{
  "dataset": "views of escape-time and Newton fractals",
  "isotropic": false,
  "shared_expert": false,
  "max_precond_dim": 1536,
  "one_sided": false
}
Rows from block 7 of a small image classifier, named by matrix and row number. Rows with one number within an expert belong to one neuron, the router's apart. Each number is 500 + 25 x the weight over its row's rms, rounded and kept within 0 to 999. All counts start at 0. Numbers have three digits each.
Before each expert's rows are labels from the 100 images, of 14976, where the router gives the expert most weight on average: "strongest on" is what is common among them. Only what is clearly more common there than usual is listed. The data: views of escape-time and Newton fractals.
# router: router (model.blocks.7.mlp.router.weight, 16x128, trained with AdamW), inputs 0-127
# up: expert up (model.blocks.7.mlp.up, 16x64x128), inputs 0-127
# down: expert down (model.blocks.7.mlp.down, 16x128x64, transposed), outputs 0-127

# expert 10
strongest on: sine Julia set; Newton basins of five roots
router.10:504536483495461492532460506482506496551506550517485522541512511493502468525531489476490510536473461496503517480513504497487462489544497496529496472500518513481493522512532498491511461497482487480507489465485507461457475507544504491509505461490499535467563474490520539518521500454473516517531524533509532538455529524462477477488515516561557475471547508489486530502486497505505505521515
up.0:500500426500500485500468534500498500500500527423500520500500500500532500506500526500500477500461500500500500553500462481500502510500499481486541531500500541501500500551487500500500500500540494500448500525530500500500431570500512500501500504525513460442537547500500523500500500483533500500540500500500521500459491500514565500436500500541445500487500504499500500500500546515500500550500
down.0:459500500492500500500500500500465500500500500500500500515470500500427500500524500477411451483500490527500500544526514517472500500530500503515500500500474427470504500500444500500500570500500500500499481500473497500500500500577500500483500500500452500508500500500500500484505500503500500500569461543500500549500466500475500500551528504598519484492500500506500515504500500508466500474500
up.1:552466419487519527500528500491497500500502500521500532500500500489543486517500500477448403519457496500500500548480500499500539568501394518465526563475500500500510512500500528511548468554500475500500500500500500500505498500500500500500500500498487500515500500500485500476541479500478527501500500523500523500478500500515495508500502500441500500500500468500500500500500488483500500500547
down.1:482486468500503523568523500482469469500500500561500544509467459533500542500500559500500502500424536500500517500500494534507500498545417500500500500533490551500521500536500500500500500498499500500527500517500533500474500500539500500500539499500500501547500500500500500521482500478474500500451540524500500500500500511513500500500482500500535555521541500500500500425500447542526479500492
up.2:553498500480500473554500500527496505500500500543504476471517500501500500500500500500464503484500424563500500500481500512500458500500500473500500500482480500520500476500500477455508500500476520500534500521500464500560474520500449445500500461500522500460500561500500500464490460500500468526518507500470591500461500470500500500475542500523540520500457476480551480510511500521500484505500
down.2:538474500500563500535496480500500529502489500504500526485500500500521523500500466500490500498500590491492500514456500460500480500480503514467523500490451500500500455500473500510500500500501489520565482500500500524500449516500520500500521500500485500500404486500544500463500557488500471500500532500500555500500500500546500500500500505500500565463500560480496500516483500500552500541529
up.3:500500512500546500500561500539500500522436523465500500500512500500500500556469500500455500500500499560500520500475484503534500500455545500491479465500500500476500482500500500509500500500475535447460500500500473542500542540479489500500500400500500419440500536470481500529469500520500494482502500500519469498500464500500544500500500482500500500449496527500507500531500505501500500500500
down.3:500500500500489500500500525489500501500533500435500453511509500500500472500500494500541500500494528507500449500476519500534500468500500512442457536419500508521524529500502500500500543500500498487500500500553584533468500475500551500550500584478500472537500471500500500500500500506500500500532500500500500500518500500495528500502533447500500500524504450500500500537561500510519517456490
up.4:491530500521500502500500506516500500500487503500500497538471432500500440500500491479500562521453500500500434490533411500450500548500500500500500504500500506463485500500500500500500437527513500500500553527459500500500487500479500500543500500525572500510426466530500500500523500500500500464480500534500546500500500485500500490557500500500500482500500519474500500467500503489491485500551
down.4:483578526500472523518509500500500500500500516555570550500523460490500449518484505517491503500500496536500478500500491450439500500486504500500505555451557500500484482500500500500500529500500500513500500500500536500500500500496491500500500500500500500500500527473529513489490500551500500499477500500500511459538507538500527455500484500567485447519445523521498552543460520469500500464521

# expert 15
strongest on: burning ship; tricorn
router.15:512445529478513532537552509498492550490504495490497450502503510501513533481523469478509502473465482530542498464531514466541535512510515541535500474519471471519490491501524530511463544509528492510525509510472440472486527473492538498524489480503519497464511461506504496504500484540545474517462487474515468536508469481520447501481494539484515496530483540497485496529475513486496514535520
up.0:500515490453500500500528523500500500500500500500479453500501500500456500500500500445500477500534520500500500512500500500500454500500500536500500438500500500525500500465457500500500534496587500500488500500500500500470518450500500500500575500500500500366495502500500500500500488510421530500507526500500500558500500545500500516491500500500450500500506500500500500500500500507484531536500
down.0:515500500500477512500498503500500500473500459514489500471513500454488500500500500481500472500500490494547488500591500500500496508500500517500454500500522486500505500494533541472526475625469503500500500500447500460504484514544434485500541537526517500500500500453500524500555500500498500500500500500500500434500500491473543500500500471500500500494500511500517475487490440485500541518489
up.1:464458500500495500439478500500497565500505549500488500500485500489481512524500435500466494434500487500472500463500500521500474474520500466494502471500528491522493519544500507500500510546486423500493500534507443500500500498500459500481500500500500563500500500500500500500500480457500479500500490512500490526500471403517500500530500567500500508500454500500517500500555500491500500500500
down.1:500443500500499500500500500417474496460551472500500437500469500530500445500500500506433500500500500557545468486540512500471500500500500500500500473488500500509500554468500525483473482444500500500486500500479463500474500447500517500500487511511500508500500500463471500552500500500500500500512500500464500525541477503500500500500551500500474500482532500566500509520500500500530500579500
up.2:478427500500551500500493441500500455496500477500500500500500500500472500500497500528527500500509500471522520500500531516475462500538527500525494500488469514500522500500500500429500499471549500500500500500473455500482540551500473483500493498467500500500438551525477500500535509599532500469500500500518500500500500500500478485492500529500500471531500500500500507550490455500511580500497
down.2:501477500514500500500500549500431495500500500478518500437529500500500500500500500500471500500500472490519490500467500500459500471500500500500500500500500500500500520426472500495500500500504518478500558452433527500500500554500500433500555468501498456500500500500500493465507466537500456500500482475500445534500500458525542500535500500468500465480496578490500500500508500500464480456500
up.3:516500500531555480521500548500500497500461477500511500500500500500500500489540487533500441448500500521496500500500500421578515518508473447515500500449500500552500500500500500482500500500500500434430436500474500500495521491500522500494484500474483500530436500515502501500500512542500500500500500480500494516490500461500500478500475500497444464500544500500455485500529476500473522483500
down.3:535500500500469552500500500467480500500474500443543519459501500500500500500480478511500500500500444464498500500500500546493471500500500500500511500500500465500476556500500500500514500408542550506500500474500500538541500569500500500500500499583524467500500500500500500500487500413500500494500502500500500500500500523470500478500472500500500476500500500552500584500525512500500525500500
up.4:500500504500500569509437487500500500500500517486459500500484500500500500469500500482499500526464437466500500500500500500500500500452500458500498487500500485472474500500476487533518466483500500500500551563540489500515500500493500477500500552576464500500500500500476500500500500476500500503500500528493406483500447492501500447486500527439500500504518579500502502500500500466473500500544
down.4:467500516500495500500500450500500500534500500526530500530557500525475490531500556525470523569474500500500572552479464534500497500473500500486500534500500500500500500500500504515518512530500500500500499500469500517500500500521540540500512567483439536461500510483501500500410500469500530527500500500507500443476500508529500450478512509500467495500500475500500500485537498521514500451500

# expert 8
strongest on: dark; burning ship; sine Julia set
router.8:529494514472446500493524537469511481467479482545513539521496486495509505506520498475524509488531521509501557522511472491479495536490522488489501559474519486485509528497498490497503521505510473481561533511513513540516493497484450487494558558518467555464516488487529476537496513501499564501482470471470511512510514510518515532469507533491529498510509498487507476496501554440516495500532
up.0:500461625500500592500500500500534500500500535500477423500500555489500434500500500500500581500500500500500500500500531500531500500500506467531500500500500500500453500503500500500500500500500500516500503521511500540500500525510500451504539500490434498487481495500500500482461502500500500511500500500526456500500520500500500522500485500500473484500500547500541500500484493525500496543500
down.0:500500555500481494501443459500475500500553489500558500500434539500460495500490500518500500465500500425510500500475500410500499500500488495500521500484500520501500500521500542498500500500580531508482521533500500500500500523500500435500454469507500500435500500516500571500500524500506500500500516527491515500500500469500500500507497500500547500479500490500500500500450500500500540500468
up.1:497451507500482454482500466500520525500528527525499484500500465500440463522500500428475500544482552500519483500500500471500426500498487466500523500472500511500559547497500501500494533500478456517500533485454500500506506500500482485500500463441495500431500481535500500500518500500540479500451464456500514500500515500500500474514500522464537497490550480531500500500481507500500500500538
down.1:500444554502491500500500500461455500500470500553500471460527505500500500500553500500547541500483561500500500500500437464478500500471533500500500518500466490500500500529500500500500505552573496500500440458505469500507500490514500529482516500492529500572516500532500488500500500503500500469557500510552500500500485534458498500477527500529486506524500480496500500500500441500469500486472
up.2:500500500500500500518472499500500500500540551443500471468500504464500500500451500525535500434500500500515460510538479473500500486500494500500489469522500500500500534612500473533550500500500468500521474430500503500480433479500500487500500500500530500519545502489507514492500497580500500500499491500500500500500500500500500500500500490500500500467500500500472546477548524468472500443500
down.2:462479500500500498500518488500500552500522529500500444532500522500500500507500500479518505538495506456500507526500500500522569500436511553500500500476500500500511532500500500537500500562500519500579526484529500500498500500500532461500514500504500522451574481500500522500500500482569500493500463500500543500509456500521582500500499500530513500525500537496543500500500520500497500500539
up.3:488500484436525499500493500467477549463519476500547474500557468500528552500512500541493500477500506496520486452412500534512500493529500500500468500500500490531518500500536488525495500529500540528492500470481500500500511499500500549500500504453500520495500500500425469500500500500435543500468497500542507539423493500500500500482539500500500492500500534503484484539500490500500500500500
down.3:500474500536500535495500500498555500500527498472500485500500500448500493500500491500500501454453508445500517492463500534500524500500530508497500500500442513500508500561500500505500537500500500577471500500500500500500461500500500500522555500498489530473500523453500561500500500422561484500500490445500500500500532500500500527500440476498499500500464500437500558478523500500500500500500
up.4:500500500500500445506498500500437500500546441500500500472500500500510488466482510500500482499485500500500500529500500497500500500500500500500452466500534500500500500500546494462500500453500500475500500500500500497500451500520500500500423540500552536500500500434472486545512500417500493567478500502500542536500545510469500500500500493500488526500500563500526488482480500500576506500508
down.4:500500549489458500500500500490500500568500500497500500500533500479500462458489564530471498523500542544500500500516523513500532500424500500498420500500466465500500500449500500529552500496485500500500488500500511543500500517500469467500486500552500500490515500500501500523500562500500542500500500500471500418509500517500500500468524466499500505581528500532500518500492500500500489500500

# expert 2
strongest on: pastel; sine Julia set; Newton basins of three roots
router.2:470488498451459519523510523528479553443515505488532513462485521497505524483500459473448529515456515465497471480517520536513531480502530496473520497502490521494509466449453457491535520508492518491507497533520476496487534501529480503443458506461519495507481523528484502490495478514516495522499534546493459496514509459485502500540490506474443487531506512491506539485476484489516502540488
up.0:500500500469500500527500467500500536517548519419500500479500526500500480500515500541500562458500500497536500500559500500500511523500494500480492500500500555500500500500500500472500500549500509519480511517496500471500500439500467470500500500484500484528545480500500494500462439529453479487500500500520500500444514500500511492500483536500500500562500541500462500511500455470466512493589
down.0:530500500514525525500544500500499542500565500500471500427500500468500486500482491500500500500550468497545444500515500538510487502472507500531500500538442500470535500488550485482535500500500500527475500459500500500543501500500500500539500496500466500500500502549500495500500500500445493482473553475498500471445500500500595496494500486536535500510525465500505500498480500500447496500500
up.1:482500452500500496500500500465500499441500520550500498500509500528500549446485451500528500500500500573500498497441538500511500500500500523499522500500465500463512500500431526500500500499480519500525550512500463565525500500435521500500500500500500500480500500475500500469500500470500500513500533500500531395472523546519500485528500487527505482492504500500500500500450500500488500473503
down.1:537500529515500500500525500500500431500500500532450523500569500525557504423471481500487514552435457532474500508482547503500516500500500500482500560510520500523448519512487490500500500500487500513430541500500468515500500500545500500481498506500500500500500471500509500500513500544461500500533522500500500500530500549500500499500493500500500501532549500455500490514559500500500486500475
up.2:500500520510500485500500500531541559500503498500492516500500541462442500500500540500481500500500529513500512500500425518503500500500500537500558500467519500500500492415500461500500500482500491500522500590535500436500500528534500539500500485562467478495482528487449518474500500480467500552509500520469484515500500451500500500500500500468483500484500541500500475482505476500500477500500
down.2:474500500457500468572523550450482500500500500500500500467541457520533500500546526500473500500500500507543500480544498541531539500520483484500504473500536500462452500500503500500486500500453500527500500500467500500528538500553500500462500513500500500500497500500388500500500507500471470500500500502562533468500500500500500500500500500529500500537500500500500500500443500449500538500494
up.3:449500500514500463479526500437500500500500500500500483500516487467500553531500500454479500497500500528500500537500526500479492595500566475500517526490500500500500500500474495500518500500485418500500534500500536487536456500546524516485468500504500500496500516500500495500453504500489500477500534473479506581500500532500439533509494500490453482500500500529487500497539495500456500531500
down.3:523473437500600468483500500492520485500484561508521521500500489500500446492529496493438500500500500495497461500483481471500500538500500500418500462523507500523518500495500504500483500500527503500500448500520525469500500570500470500477581500510527515500517483494469500500517509472500500500528500493547500465521510466500502500500500500500468500467489473500463477504500500500500447500500
up.4:500526500449485500497523500498501509500481505512500500500453487450466513500526500500523443500500519500500500453531500500500500500500581482500500500500511541547500531482441500496475500493500500529500500482470524500437500500581500543500520484541500461500554500519492478513500500519473522500528500480500528493500500500500500476500481500450500500500482480454462500516500500500500500597530
down.4:500562500500500442528500483528558500505500500500500459524482500464545500445475500456440500500461500551500500514471411513456505525510499500500500500500483500545500505500500459500541517489500493524508419500500497530500441500500525500500494500490500500529500491500471506500500484500499500500500500500501492500500549454500554501553456500500500500500500500500500500495500500500500500500560